A small self-supervised audio encoder (BEST-RQ), trained from scratch: 1.86M parameters, batches of 256.
Rows from block 5 of a small self-supervised audio encoder (BEST-RQ), named by matrix and row number. Rows with one number belong to one channel. Each number is 500 + 25 x the weight over its row's rms, rounded and kept within 0 to 999. All counts start at 0. Numbers have three digits each. After the name is the row's rms in percent of the matrix's.
After each channel's rows are labels from the 100 clips, of 14848, where the channel reaches its highest value: "responds to" is what is common among them. Only what is clearly more common there than usual is listed. The data: single notes of 20 synthesised instruments.
# convs1: first pointwise conv (model.blocks.5.convs.1.weight, 192x192x1), inputs 0-191
# convs3: second pointwise conv (model.blocks.5.convs.3.weight, 192x192x1, transposed), outputs 0-191

convs1.17 095:521510514528507511516544540474483492500529519507507549515480478505466483513471472516500487496467530518471498509509473543509534533536516496482457536510576480519479514523454542478470505514491492488472522508456484491524499522514462486514505537474488513513544502511473491527506492509462495459477516466489489496512470492507497503528454517523489498492500486502488480476507538444583512578467456484489485483491484499491498511472517554485483466495494473481544507516502512523475512479487496514502503467493515475549502457525524471446470515515505481526498511522477516525484522508519450477
convs3.17 095:499519550510429479500481538536511477509489525457506506500512459500486522493561521512533503518496504496500572508452526491529505456499514497491503508469494508493504486502538541538507492485511507514558572483513509487486520514505545481528521495427488548509499509482503523536519500511499490500521501530493489461481495513522505517506505530512508498509513483528507543486500524523576477428528489521488494471521533486508512511490498500500474492517507475509482531488496505563506445476517545510501455514511470493544477489516478509507472479488495468497513494494475521480506524538526478530
responds to: octave 4; trumpet-like

convs1.72 095:511496468480489502446504509523489521546520486464479475512533488461513550514504498509484499494523545523478487507481461511500475546455492527495500456487497471521472480485525501477504482486492433428511497489524483497474510543554520461504514499468474465511506494550492487524519494517500470481490474488444513499498479502510485547484533429501450499509491456519444446496487530492500532537514530503504532506505499509517502547484539503489501468510532476499454498491561494500545491503493523481511479502498479503497478503532533483481460514534503514497508503483497502459510500500488514459
convs3.72 094:509537507483513442470508502533492496522533541537469458519488490520489527474504494509519481459478534489515510506539473486485506514471521508491492488517523467503487523499483497524496489461491511489534493522442477475534459486494517481530489510503474503544514516510500524465517512529499477512505475511476516481521496457522493380501484533511521475523496487508513502516549458489501537513499501492503461503521546516446496515491492533514508488502479512541429507491480491503505522536500503490518482416497501494466478476503477462473503523465528494481525474501532505520496503476457517471
responds to: octave 5; square lead; pitch class: C

convs1.139 097:452513479495484495509527413507505500507562535466511490492532497468494496548509474481505539499528506515520474547522486513513490507533482487551503483542485518523476490533502500486574485472501468500487518506506484482525509471479488519483480509487530562530516561516481520525470503488485518490539539490493514481513468497507525492577499504510477501471507514489499514501508502480485513488476520473494544475510490535521522506494519450545542507510497500508530483522516479520506525528564517529511530489485517508450499474490486478481481489520489513469528455518513527485494450496455497506
convs3.139 099:491506481480546485521519421494491502511542512492476470479508471503487471534512459480501508461485482486463495531501490474507481511486523470519534539518509486531462519467506523503467475453508537463541512522513515505470480424519485481469510472480482458484493518493500479478490455494519551499471512515496513499509484497490501464534494492486453493493499491482514499494490485493467510489507496537501498467502479482511477466542475508417484510508514525504527519548472468475429533480526503458513497529468511457494456458541520500491515488516502508467538494481474485503505477489477480499
responds to: clipping; text has "clipped"

convs1.31 089:503492537501506496489493513510524478551525469470482494538547509475493518471476503443465519536490474557492505523479502544494498544504523518506495467492531512510502511460503506460487487491485429519460484477498521512507468505461478505534478500483484515512527523491473485523491478530473460500493478511516470525500491508520510540533492507475490471488512503482458513541521466504541502512499492531515514524494496528493525552500521518510553479485510541499471587526437486501509466464491473501533513529493498460518562505543522472520503497483510515506481499507471551480496519472479505498
convs3.31 093:496501484471537488467525552565459541498542527501546507501469493463450473495481506506485508544501524491521496499530506474497499506526531508474519483491491508466492490490500543502553542523479529506479524504518508515521540494517452548485537531531490511543499503519517511520508550482531481517481510496504510486477512522505506447514494472504521540453476491535513495466473476540511496455500538522492491512471515458536447520477511479521495498506494508518467513529500514486526519462507526531558518447513526534514529528481505523496469495517488482500501509477489509496449533464502472522
responds to: octave 5

convs1.99 108:554514488451523516504499484481515455464514517476509497477492452498526547492530467517493524486489524505491474498545489494508463503552510486480556506498550482499527463493460519506480543533497482490514509544493488482508496547524480482484459467476475480522494508470479493466501474496526500508505526468523529453497481478492470462513503482491524513509496512524541516503466487528497538484466496511496519526486533457519527522538544519481521512487470499507491473528494508542537450472459496497533522508515518469530497484445526519481480497534510527465515490509434489508466488498551470515
convs3.99 112:505464461496486495527514493461511449459518509564527477491505492532479526470486530449504528507488527476533459479496520492480488491470487463492497533492509512538471488485422476502499542450501507505463495490518494476507474481534512478480515460506481531492480482491483543514491498526486530515490518488488533513526508504484498497500524538498563489541509481491488532523500456495510521494488488506501457522491493519462463476530501505474527472515521466494493497503532548483511544513485493504468526523484502473524497524488451474473528494495496470460518553562561527485469469490501486513
responds to: organ-like; square lead

convs1.9 105:559514508474507490469511515527518523470532512533470508457489451525490509496504452468541494539486504480481474496537508497491488501535542462526497488539448515535495455508503527490465476509484500553524554500523514465542495486509477504496489490429511525526492489529519534542463492468516520464516486466558529493458476485494512487525512520472482473473495495500492514538506522541489494515539506530515493487498489526515489509456487504509565482494510494474531496517500504496504457498492496509484511489474486485490499513471517477532488470478490495518497533494558495495467470540564493487
convs3.9 108:499508488514548501540523459501486555526562478490510508495497506504537520508516546498507578495497491467506510474491486519477488496518477535520472492503465508509494538483478479528484439489506500500496511460467498473453503495495509521522510495547509480466495493445487453493512517546480480519491541574522530534527480502487503544491484489516562482514515506474487476471532506468478551491537489521511487476504499483492527520476523515495436502500495507526496496514502500508482537486532509518508534491482525508539522498493464497515518503504458505473561520508483517515487471461540526481
responds to: octave 4; slow attack; clipping; text has "clipped"

convs1.144 101:505476509511512495536481508506489490491465478453507477475535495489513497517490473505495504487479521525488510492541488466503468498487519482491527494454473519510513553475509482503463509470522494545551474518502531458477493488467496529523445551508479470477482493528486467507492514463471486504499498503510499470485496464504480530404508507503534527483473504487500551489467461507478494495520536462475492474519473497488504550474473514504474492528515515468549479509524523519484551508461483521506502481515501516457480533430491484467480481488478495491475532487560515480526459480493470481
convs3.144 103:472524502521540476510450487506478511509521480491491502519488469499487485489558474529511466442493508515393481540528480488512505508488529509522510512519505510495496534502511510526493498535482493496523556489490508525554476503518490497515481505503447486476520500540498494511508465473547494472481515464544480460505518546466508491539519531488515498493495442490465527495525541480503495490490506535518514508507473489503512506487545483526519492479453483509508518515501497476511496514497521506455452534489493576506500523528548517499490512447497480519521449501493488485476526517532517516
responds to: organ-like

convs1.33 106:507525498502506523498512497520526502508507498506528541514533531467493509456478480485496504517530488458532505496505488522516524480461526548497457504484523476465479494516520536498466531517518487478504503508512567467549495527489501484519493535501460503505491477502465507505512504505512428481511501524480514462504488483463499486567469518516475506444465515532478471433520515522496430490477505520521452499529529474526493474508483502498450534472497504486501525524543492501475516514522502489484514517518542521549507503469520470489471518513464507510491473563499485525507550512523530500
convs3.33 097:554566474486505544532523517504478502477499542542520565521494524507467486511502507481531537541487540500526499504551538506550443498486497497489514453508523462525504494494524502505518481469486504486482484520494516538549521482483523510512518477527489540500504496505498490482511515488482477476520483496494459477492489503496476532502510493490474508477498502526502517555524484561525454500497489459514518527506547501488492502499503479485521458509512479443535509484529514477496464532494526522496519522467496528502530522460512543568501500476481481521502504486511510455508470497435500479
responds to: octave 4; sine tone; instrument: square lead

convs1.76 098:518394488490511480487504494521514510485512499533514485520527543493498524499539526489490500517496509485469489492507487490507494484474492479506479426503489500484518477456483504496467507527537496495515501505472499533490543495506480511490452507503486482474512472467536505522512517470509450529526486457524505491551472513550470491545522511507534510457455494510491491520523528499530507512467472470515455527524493492539500514505479518529478482508483457489523524459504519510508459504444495532517533514544492483434480527529522474479495527419522508521521509503479497504508493482502483497
convs3.76 092:495542494501463516533531495487501504481500475525518528498499509488543527483499486509544480480534521535491511486578470487520481528527476498531473560495468490506490466489496545473505526455502497473507526509522511483500479535530483512493512492518527500517501503531435489544474536477524523531460474510462482468518501480547536520437537477493505475473524501504474527507481488543498517515502498469507508509481557474480540519512485435513507494501489512473506503513546497494511506517500511475509463514514528509488480529500496548498467529502477517478499509515568539554502508516471479517
responds to: mains hum; A#

convs1.170 106:539476519475512526503438488478512523489472474524508512483482538478485505487523502487496502435481521433513493503470479511516519528518524483506500525508531505556530460470505488486491500517450479488490505493491449465500539493513522532533459470509488492473544473471452495524510503497513497500493480516466495460502499492447561501486525481477481530507516489488524494543442509559530508485493483482487512532474523491504495504510536504525489462503479476478496530498540480496466488508546460475481523526523510559477461499498475485509498506456498465486511514479528534527524457513519498523
convs3.170 102:505462496524469530481442533463488483431503481497485479490509470495484497461528470559510474484511472509469508522509467491529489475442491511516474503495517531480549501517476533511526455494518498496518476515489507505456480503511465499508467506467490524500483455527530453521534491509571484494512458498505455491483484489474496490510514490515506486495476506507499510538441503509467534523506519489455496494488506496495512494532469488505481496511459550488490509505472503516502451506464433462546501497510460540520503460523498488473503485535508526468483522441494476519507506481503529507
responds to: mains hum; clipping; text has "clipped"

convs1.167 105:506501484495501497493505510488503486537484502466489514504487480527502484484445508481526499477485484507539485555551520510546501474485518486469507475549534561507512470470463535519523504493454513465514482483504476503489468553521502487513510541551497452512486479485554542497537475495532516510511497459466532523524484477456499457530504554459486471466514510510464488506499522498478548506477491523518521574507530485500501464496492535482495494480468496459498479442490529511499473524476518508476468488474454496520534495500504475479475526490541481508505495511474513495495532491510502483
convs3.167 107:525528514510486517506515554487527533513498459509485485518494504449496494509521468522518476476502499524535462490448507450529526545512491460523512496559515504540521490469454492505510506494522501460473513515542484490517496496511510474492489504498486466485521481511514434511549484473447474479499506524469481529486499485460468485533486530498473516462520515532522493516485500491473487516511484504506513479458503462527503545499515534481504499576505468478463492502448492484482502543474512511499508519549437567527473506508498471531531522457512535507496496499493499493499503513519478495
responds to: mains hum

convs1.11 093:460499509497475525498531494505486489465539511525512495525507498562482480491455488509500518550505522520472494481514496476496476487494490526505500534512506534485482531518500465502506529484482515511540506543539516479491544525507497519516503566465488481485503518517521504484515517538460491479440546459484497517540509510534448521458481495487522480498476497512486476501509463482486509508484510486464524474479495496482544527454519475554539508566503478479463504445497504495474487543476499483494509498477509508489512483565523560461491535487500534555494485518497493464521510501524481521
convs3.11 097:506531503470489504504464473519500529483512480537507521486503503472499519522473524532497517488482485472548500525536430479503507489515536487496497471508451548493541460522530489529468501500515513506519475523510457499506506497562520472526500501538528494532506503457563539522467504525504466507506489460499521454505487486470546516505507468492509498488503511524526481497466544517475466475509479516490525471494509547521493515506496453467479560477488530492509539573488492497457524467491513471489504488531515500506526497486529468490488530507484477517491481554515491527484472520527537471
responds to: organ-like

convs1.95 105:510482513533496503490495509481534510509499521495480484533494496490497498507486520454519532478544492509538468577500508522523481480542520508530483468517518480470502526487515519501483477484496456537486433485514544504509516544536509475544520517470532507503458454499517495507472504498529495463486511516459451518450473538497451490485499513504494506459533473477507496494476534533507477504474515476496438508457485504508482534502496497538466500490500484478527508548555466510467491489518518462484519444499493495529487529496464512468442497472480498504495537478532488500493488516540494515
convs3.95 093:454512484487505520505515544502571489542519546504502490519495511508492566513528443505486503473481508510474507505468512501508549504517519556487482509515522525491484531482493534512518504529489505471520485509474537524475502464514501472495540511519482523500535464472461479483477463506464477477512510485528523466508455514486485510501509489487458485563477498496470504553484493523501512503542449487485457496522477522514520527521490538505462494535505506479496509468520457509519486527538457497470501471476504479500525494507464455459495465520532472494501499520533513493474511460501474561
responds to: clipping; text has "clipped"

convs1.164 104:474516529528492504497466507519489531509474471510505475537491464480498495519567464519482466531464538536474503460442471463512503504485517535488479519460483499509471480516504465508545545486468491486498500540469510491527510504491464468490476492474460512509501483489515467522474481515464502479542514489519516506572481477463523486464493487475481502510477533485505551504507488494498472522507471500479506525538525466464519509487491503476521497508500486518532509483533451477448533492506514510539486513547527542505525524540492533483492485449478531494489494513533520486512463447500531484
convs3.164 103:508523551471492482507452481508496462495466515460535453498533491535493509515575504480426506479497542519472495488531520503540483492480472526490496534546536486472472493512507504496481547483482503473486506524483533499500516512499498488502460508480510512502530471550511488466441515510567502508486499536502497457523492490489470476560501489505481526509516496523493521529516493485484512542529500503499508444525455515491487481478518500487491481485467508520510477458484503532486531473493506534528528496570476510511509473503532476508480499537487488497529459479465493501482499454504522498
responds to: organ-like; square lead

convs1.169 107:491493480515503494485466510483474519494552489489490511463507460526493507462495491501522474462460461522485524468483529476511484497509525489488573481518491489517482432466499505488479504530522515531516473500465511471527504502490491527544521464521502503522500488431489498534549509472483477509488491503495519486481493539479516467471479525503483499534515516534462499552505525542532525508496520482518511487518498465490574503493520528505496525520493481509515516495519510520502489535519500590471487518505478491490515504477540485434495520516507484493468510524526502507571543518496477518
convs3.169 112:509513509483517462497590501518508502496481512547515525505522512534473506508426467515493517509504482506480502538488490526528517480517474516514488523510494505524509604527501458495529463512506523516517532471509507533571489495486488468517525520538519515481502464526502481481464464496495509511478574510511478535486486488502527491469516497504519494473472487497490518512534536473500486520501512485572516513504505510484518517509497545531485492529502510498526493501511490518512489500543469485481571484503515496470495484522474500537513552511508527498485494505502513535534548487504493467
responds to: bowed string-like; slow attack; vibrato

convs1.153 109:520435505458494506452490508473482502539494503488491459480477518497505521485507462509460474528501496541513476480512511469507520470499524528497473425551510532504525537506503547479572475521523531469509507526522489513505491485513486570539496448510519499472486525506514565502458497524487487512511473469519508513487537522464515513485506523478494519516496492535524515480507490475507502508501491467517502519498499468488481489485488484496495490495550498489477535519517509513577472474510481524493475474444540508495475528511484475497542471504464523542500508522491491489465469505532475483
convs3.153 105:456472540526500460504482506492518472486484470537491529470486486477507521493524431521494518485477485518532488464502500528487474486462481503511499532500472491544538518493463490486490516466519473546508515504486511480523515537505465502495451478496491528492479480388501476494427487501476453519476495527519489495490547464497473484556540520514501507512484500475521487500463499502518536522502508489491524489477514531507509499540524492449492483488485482508512496560508499473510472470498501495502465489476483459504526460479475483496461496508482504486509446477490460500510466497529488517
responds to: short note; octave 3

convs1.126 096:560486504493456503477451529494494497459488510499521514486476482475546524475446480505496513484457452463499514553507475480499500513486511504474514572519470464472510461474460528508488525505531516426473460466509443528517516497505537502494522498499526505485506475519522488483525503484520485487458481515512528550481479518462515536550490516503498476457479473482517527471504487508492508469521514503509478519537520491486549507497551524512471436485485504493501508496463498488444498489492503516484514459536492492478481485492513477503515498521492508483497471520457471501513491531490522520
convs3.126 103:506541532535477517537485512510480505515491535476487521519471474527496510475457527494502536531512476502521567550459540504553466461515520519481482501516513501514488475515524499487505503514528521552507504506521527548510488483545449510501539525515455519507457473507508534495460457497507469490457511534525537493481489512504507495520512488498465501519504538516480531500503556478501500524508496516484551500498514487523525527546528521525500516533473529506503492502508466523523455514498486552501500463519510526561478489466518464506471488560506500519532507508527466516521506484510476517
responds to: clipping; text has "clipped"

convs1.3 106:399449492531515465494487510504479478477538507486453507502490450484510490491478506517495489490477499483521509461518461503473481464546434533501499543483475545491466528500504500483501518463489503524467437482529506488482490504529461469528497507533479529487485517461489495454463518484523465501487460489493472520507475529488505488429511531475508490513515505486437503447513485492493504464498484512470512498531520484504495502478508510515499479513511516462479508509453501521501511489497524482484523518520448523549522498505489474509515520482489491514516512525485489479500558478531482483
convs3.3 104:531466518515488476499507489520502500464470513464469485496499471497498481526492477474513490465512522570538491462505517473487535474525499489481498524525513494532470464513506498511509498520492498535484462480489465505490496491484457488483496528503477482469529487540516502516472497511478511520530501517504470484517484499479461478517512524449514484483509499508524499517444481523509493477501499491490534510533485510474516454525470504489487479545484497459444467522463467568455485513502530502502548523458502489462470535457544542494452479525536487472533460523533493503546435496489477499
responds to: organ-like

convs1.19 094:463490475474474518541498503519513464489509473505500520519513504488480540493485515500530459475511488484504496484548558537511515489495533470529543528488482484491486479491539499481479510500488501492493473538487470490516468488520469551525523537508477467525500525440504497475472518486479507507526568493522497496496493516474484504520511487562521489467519483448461527515478480511519523548478529525471512474540460490527487506495509490489514500519535453524508516490495487507497481514491491512454472488489523502541476527473521520467512518522506539556501544513527512489533598505506511485
convs3.19 109:542520484475439509499484506508496498499472494493504484558519482524453528545514511488501496517507487512513500506483495514517507486506508516461487470516528466488538473517492509464512494526552504517513426489478537495538480491494535513503537479536473505474509540491518486489513521483519537540513482491461508550528545484483537525534499504474511534485500538498489527483533494489503516491492535456501492456503540500518491486523485528513503531489537523500536502514524489499467489508523484496521486554510495511503551498491526487528498528460510449478406478526499522521552496517469473532
responds to: bowed string-like; slow attack

convs1.58 105:457466473483505521516495488477514523495466502498534538484494513528536483486458483557502537521497546471532509464510500476506502526483546521539511505493427474476486539472513511474514484480512498515495476525505491491485542458480544531528517504540518486488537487477509475526510462496490488511463466523509476508493498473478505471508514516506505490478531462518492490518505533536495513517474467504500485492548494479503484514507513492542488492514479505486485503531506535499479550474473541520458544518497490523516470486509485467477504493472495515476469488493517567466507599501548521485
convs3.58 112:497478468482519497538458516509456528545501538488574511530532522542537498495518510453465471479508489442529497460510486564505548527517506469541533449507489467492490560507451479491460491447484486473488534500506518501450481481516492499514491494484550482537509473457519524520525476522475472543447511502503487499495510463515514477513497521493536502525487480486493501485519492491473541507519546545478515493518479513474508536496466482486503495498454479535504514511469487522502484499480511536502491512487500507487505498492508503493510501532499524479519490540537493512513487538510511501
responds to: slow attack; bowed string-like

convs1.63 098:506509507498475511509499496467518478452440499510496463542475506506509460491524500475496470515546519508478509479528486474459486454480498547474485537468518455501550492494520504485534506501483513480553488451463524535495490523498473520506441527491480478513481482536486514498514527469501497516477475558487509462471487471516511521534477516521443483532491516551486509484475476538467502514503505508479515492514485517473529486469531508497502493494502498483510408523538504529514463495515533485517442492493492494485548512555524504471508515496504493492538502490512516496520483500532538491
convs3.63 102:453479520477488499496508488542515490506497535535490476490486487491477503480507488539523544525487496524509512466513524475508518528515485497538505527582526547521519484498509498512460497496459471519461484445483514503536498507518470491481433534510517487504533508521504473523532505564491411496527508466543483486484507532498499404505496510475517519513505478510479507494523557511521513515494498504466555523492512496494488505536535495483507480514536495474497526498510484493456460491525485521492518495493465516511489477491476486502502513480504512470465470485508470495527479480508506454
responds to: octave 5; C; note: C5

convs1.36 097:481493501528518505502481501461504514483479515432432495523494488473494520490519533507517491520515479482520485519477509555524513515488498468528510492463534531475479513523548500514483510503456503496554475491484490534499506461475461498536481458491517478529538537480517514522508539514531520481473449512532490473471489513498503497508479515489516509497470536507498529539483496465504517539491518508534527483484492476488494517501509495534496430480503533496468475439536510499496512504444505483497448529464525531494524537470503489554493464551508481505523500531498498450475499483532530500
convs3.36 094:466500468538466516481480496448465521514485524448472503476538530501491514493492491547512489512449453469497524487490534481519498489490519491518510539505466498450498491475496481507541512463521496454493515527473537520468494513485429482516461538498500500528478481504513508493505531463501536493513501529520502486483516527500543490470521491483463534473455501457493491504520518488461464543500500515493497507504480508511514499465534493545554502471524532472490514443471481495448492484512486485530502479444480505488506480521492445479499509523507464499501504497497492496460495490485428479
responds to: octave 6; organ-like

convs1.12 101:492461512516512519479501486491505541512452486479489492481463502481507494468522553482439482460482467496468491502502530510484451502483490517485508519529503433499518528506516495490551494479485449474454505479530483516498475496509496479489487474463519480528499512544486503491484509514487506535571455490492469525476475517451496476504518468511511496503497519524511508475474499528479440540477520473525494484512543511501502506544511518517507499489512469504511482498499475497487532453533453496500512478474509530550490451513493497561455530537491522469533471498534473476482475489531491532
convs3.12 100:494522493482483522463475508516537502515487498498532476541507501502456523518475467478516543488499491446478488503498512457486509539522450481475456495481552470482484486460481496503487491492544508462490495509518486539465465509521499520486459474499504468472495499514496507501505504570477476454453502485543484539467453496475484503483500450523523501511506491505481461493478477530472513481542482463492486521529499534471511466493524542499534505527517523485498502495530501496507474504536503527502524504499477529458471445547533533541503534531502505479453499542446501502489514523505509479
responds to: octave 5; F; note: F5; clipping

convs1.51 103:492526497496488498486516468479516503526455476527482481425523535515536533516559521479516500498527491513527498495482530516498482518510499495538517535500467519506478521480504494493489524502464544483475503491529455478497501491473484472500479512501511554560506440505520509542499536513504480488512472531499595549493555476490496464588520473517551486505515524490532478485473515485484473541501497512510547500514508498505523491499495515482509542483461489505484493466497482483535491497552521526479527508486543509509511508516485519494499461528473489524498476499494500518494492517477510498
convs3.51 097:492511516536508525477481500510541513453482483538500455493468432491503473501490485502508474530506516531470485500487506506515489514473531513531455476477502557501491525507517502493515548500492497463524502534482480520485522530489425479504539501513528502465480454495502479512498520505490523488537469493511526522532556458484512506499487498485461487509512507492501518496528444480521504507534526579479500492472503483485517483510529554541545512509491505454468506497504506504478455541471502477478527530518505500502500535511494539455530450498547501495523485499481489516467529481525505537
responds to: clipping; text has "clipped"

convs1.67 091:519413496484493488517522471549505500471488492511513497505469464466528512479546501523497494496497490488540535468486505464498466504517476519495550438510500506509491462471517512503489588508543480540500504485520535489515475500496462505506519507504521501521499475419475504487512522520450468477537489499499511476496506488492521500483540529513507514512464497521514492550506480499517544491541489498499486499501502511484537511478483475545541464461471460513505514487518456484533524491487514493488496522478516533491514552541527508486546478520478515494473502517548510513510541487487506497
convs3.67 099:480604508474488520500480520487511488490485499490536508506526498511493507500523505498537510508507496435491480504546512484474457504489554479535493523477495482487548443514507463440502605521522476491500507496506535554493534485481520493534541491517456450510516504525529496500483524478544504532463489461455528497475514514497507509523515501515503488516503531481490509489475497544504480517482469470513513496473522509471469493495508510511471506511515488516503495478502485515473470553450489534483490514511470485482492470500501479485475470514506497512487472503519463521543506523485494508
responds to: slow attack; bowed string-like; pitch class: D#

convs1.123 095:520497468490486470526477473440504520479516524556500519501555514506492475466506531475458477464481519483507511435460499514525486501525504487525506495531480516477465453484493482485476546496503513533463515533469490526512489486477528531494499484554513477476486516478495482514536521493493485514530489503459525501526534506477530543518504528499492500514498482479493519483529523527516464498523506511500499508497478531504469473465484497476485465485537489528473517508498520524500555471500511511450503510517486507479500482506559497501525503478486476507479484501561489494528609552505517509
convs3.123 105:481507476479454500470532506521513467506467512494532476459496480501488540508425522526440487510519533483541484541528497470478475502512531505509505471477477485495522498535479513462474519565487503550497498558513494492495480502513484491533502497494533505503430490552465528479520555472513482496460482538499485530496544484529523509530483514488477504465546540531499460488485500543515532496474491482513523474490492519525487511507516520536486520550504479493497528511501472560502506467455501462488479519502499493518521539496479494513499504493498514493457490496471518517543516506506486506
responds to: bowed string-like; slow attack

convs1.134 096:508502470522478483502479507490496451518486499507497497490507448479485523487528493501474482480531537474479496498524531523456512513505410542497487506529481494432526473489540487458471501522487486500483494534528465528519510511496479527520510488472510481515525503495472506511535526548545498548500475494552501494469486515521491492461501491486474486469422555486494492538492528496522505497533503486493565534476510503552528484518488470479501482516506485502520476509519513520467476535512497550509520464503498472537516537517498491481525506465480508510494509476469541519489519467508504455
convs3.134 092:542534477412532549506503491446474460462512484485558501507476529501486526526506465498494538471487488497477487457496497517480458482482474532490506490518485502481483467507496519503496486540505466506541520486509475521538488484524503522516458479483467508491465522494521507526481518460562507553515506492537475477471454506464485496463514453499521491520463500527514502482536518510506503498510480489519524496531512499536470482521523513503517502498465500500470468489478517470516494476513509434494525510485506496501524474501480502471452513493470513528544490508454477543528494525464538493
responds to: octave 6; F#; note: F#6

convs1.90 088:532521457519478499502485501510518509496526512512485483551513491502436513524491464470529508494520475484478508484531515518510499548528522489469524475497478494525498505484535499480513511497477513504468519488511532522468491543497466496506530543489469495516471472525502497537458499484461490449497483511528484479592479484539533499516479522478462504514520473491476524491521566492499482473492488487525490479521489514480517471483456483489551475478488484491541481549522482508515464486470517464534480529533428503471500550485543503511506463501474473481510510511488518509501458499503547513
convs3.90 090:534493456534499455508487493484508513521509539535462504512477501513507549503506499505492507511484496468502483513524454480487500492537501508530504510506442543500544478517496513461504413495526480478526513485477540478483485544503501515517539489512532469475491522469499526515483529461521521494445529490498477513453557509497506525526533519501507515488518504487486493464533507528519508505485538505470532514535515484487504541504509457470489475473496501519468512507517498526527548500515527465492504533465522513535505433499482498506546469452473511498475499542501468515526470508503527551
responds to: octave 4; square lead; instrument: organ-like

convs1.60 102:478562501509524510492467530525498482564515517475529516508506474525496517483493497519486540509458510534490580507492468525500495457500507511526498466506492514472495492528495526490496514468536524496525498544495460517494508490463504489518524456557466542504489519479479525506491507491526485509464509480506480490516480523516494477507495461464489491495488481525519547605478513497546503572529489487548530480489516512476448493462477492533526492483498489504528495494489494486509513475530520514523485521500441487472508532479512534523506509526507503509480506507473482537472479493518513474
convs3.60 098:505506521491499528476513518469511475433528480519516518509474509527479476548476507546482521513466469484543455524512475497551506503520505504543520506530483541498447493506520531507497512469500495468456462525502480478528508522491441485576517528511479476515504518494545500485517503534543529500473470518489477497479483528483509516524471483518508490465510497483470391511491519508495505484473482468524488460479502536482456506520535546493484477538528514521455494510512506473513513465504488529506478504534512494487496495507488523467507500479494482520499505514489513554487496475484508499
responds to: mains hum

convs1.178 103:567562502468468496459475503513491491478463474551498529474515504489501484529492490472510519502512470437499512507501455517523473478502526477529538519479489510512452452514498517483496532561494491519486466490522520498514534513499525460488476527556459528492474459425509493479537489496496501460478515480538469523520510491520502472492508514531493498488476498512541509495481499519521471490467486497451468484493524522495496499502516485452480513475503484519515497537552471500486496493493490481465503518524488476474501522486457481519474515474504501505488517504519507547542570522524487508
convs3.178 114:496488505500469554458503490478483499494483529545547506471495547462484515454481510475511501515516527513484491495497523499503530521483499524508462504485501480518532494535501459490494528529505503535499461472514538494517470518501503475502528489523497464494468505463500519498544500481452470525459506498518536504445527483584492507475517510502501519470511484539480474556529483468491498515493471484515508493491498531495507470519491459498509475496458477493499513485524516539583489563519504522506467494497498533493514526476471516462540541490499493500449506497476500517536532520503529455
responds to: bowed string-like; slow attack

convs1.48 094:550478500531533513496474442492498493474478510490485513481494499493497504475495491495458457504505495508578509476502512506471533476490516529474507546522507477503516521509488507478474477481504476532554500513497452467521508506482494527502466524460478508482492519502515504500473508485503447529486526500476523500512429472477425511531514474509492508535487524519509443492511470490473485497502476505487497491480465471470540547432481497485507495490437526562496487480516493479511480500454477563538512488498485495509515522488497518508532476518494480474497547500496489508503551531504502515
convs3.48 117:455506454504435500493525449490482435478509497485501467496541500464465483509501496492458475503498489559524493460530500497478512488504490473500493523497524452510513448466459512485495504452513485474459500493463504475505478498508491493495476491496459470507460543523519487510499485448498433477474464522475514498494442476485467485518515501493492496484492474468492503533501445506466501488489508504510461481478483487498498468477488504487506465492509460456495487451504479505467529540445471515455500488502476475499498493472480544506489498514494449462504502516499491509497471493502452472
responds to: octave 5

convs1.101 100:480485484562491480510520523509513519476472481494479484497532517519505544495528494512480495476495510517506522481470457522424475465513492523507440469525519525470508520510515486481491530501451525464513495489498499526477516520463463496510484469510529454483521492461514498491559503470462502534493485494457498449542494499497483510501519518491513532466498489484547472502448499502534496493503548517534480468493481517502531478498480477468493507478501498475514479519491497492516466488471507527448495523509478516541455501528487487488498519529511536494555532523500501454484558501480565488
convs3.101 095:524453494493488520465499519464557549484489492536478438529511477489481476495511494474499516539480500504503464477494521485545510533531467490467507525496452463482497504515458515502479479507525446497506462489530479543536485527511481510467551523493492538545497526494508477463499519508482455514478524501482538485497499499498534486496474517509496473510474491446486521477523534465514493511500529452490473520464449477467498534491525477510506458486477501511490479488489523479494532470503522465460430465523516463474507522487463488498508473489475513490501461496485493464519505494510506541
responds to: short note

convs1.157 106:532487524506511507508480530514499510521507465507500435505518508539521468523509505532478489490491469525507486501508502502475509523478495513502504525504536503481500485524560496494517514534479501458488467453481514435493516472476489548505422480497522505502504474502538516523563494494513478543520484493512487501526524506461507508501500488452512510496504498475501469475503506506474495555499496498460516525466484512437539455495464521510484493467457487540488488474483521524479479449502514412481502528465517518465526529474484465474479503475515504513561512519506517528519501507497522508
convs3.157 102:501508487500527490522491547478587482497500527487472494477465468518506498493468510521503510487505512488474495493480494544516472529522514543456517549500483487503469513459465492528514465493525553488531475524521497554447516523518509505475473487509554526500503539482485478510498473498495474506518514525520491494470504507526458525497497484496493511486491493493494521490489498497449457498489492506511507491547485508498508560470499491513527497458469495574480496530499516529504454486518468511569464460548491550459501510515522501486515525501507513543517518515457532502487520517482533526
responds to: octave 5; mains hum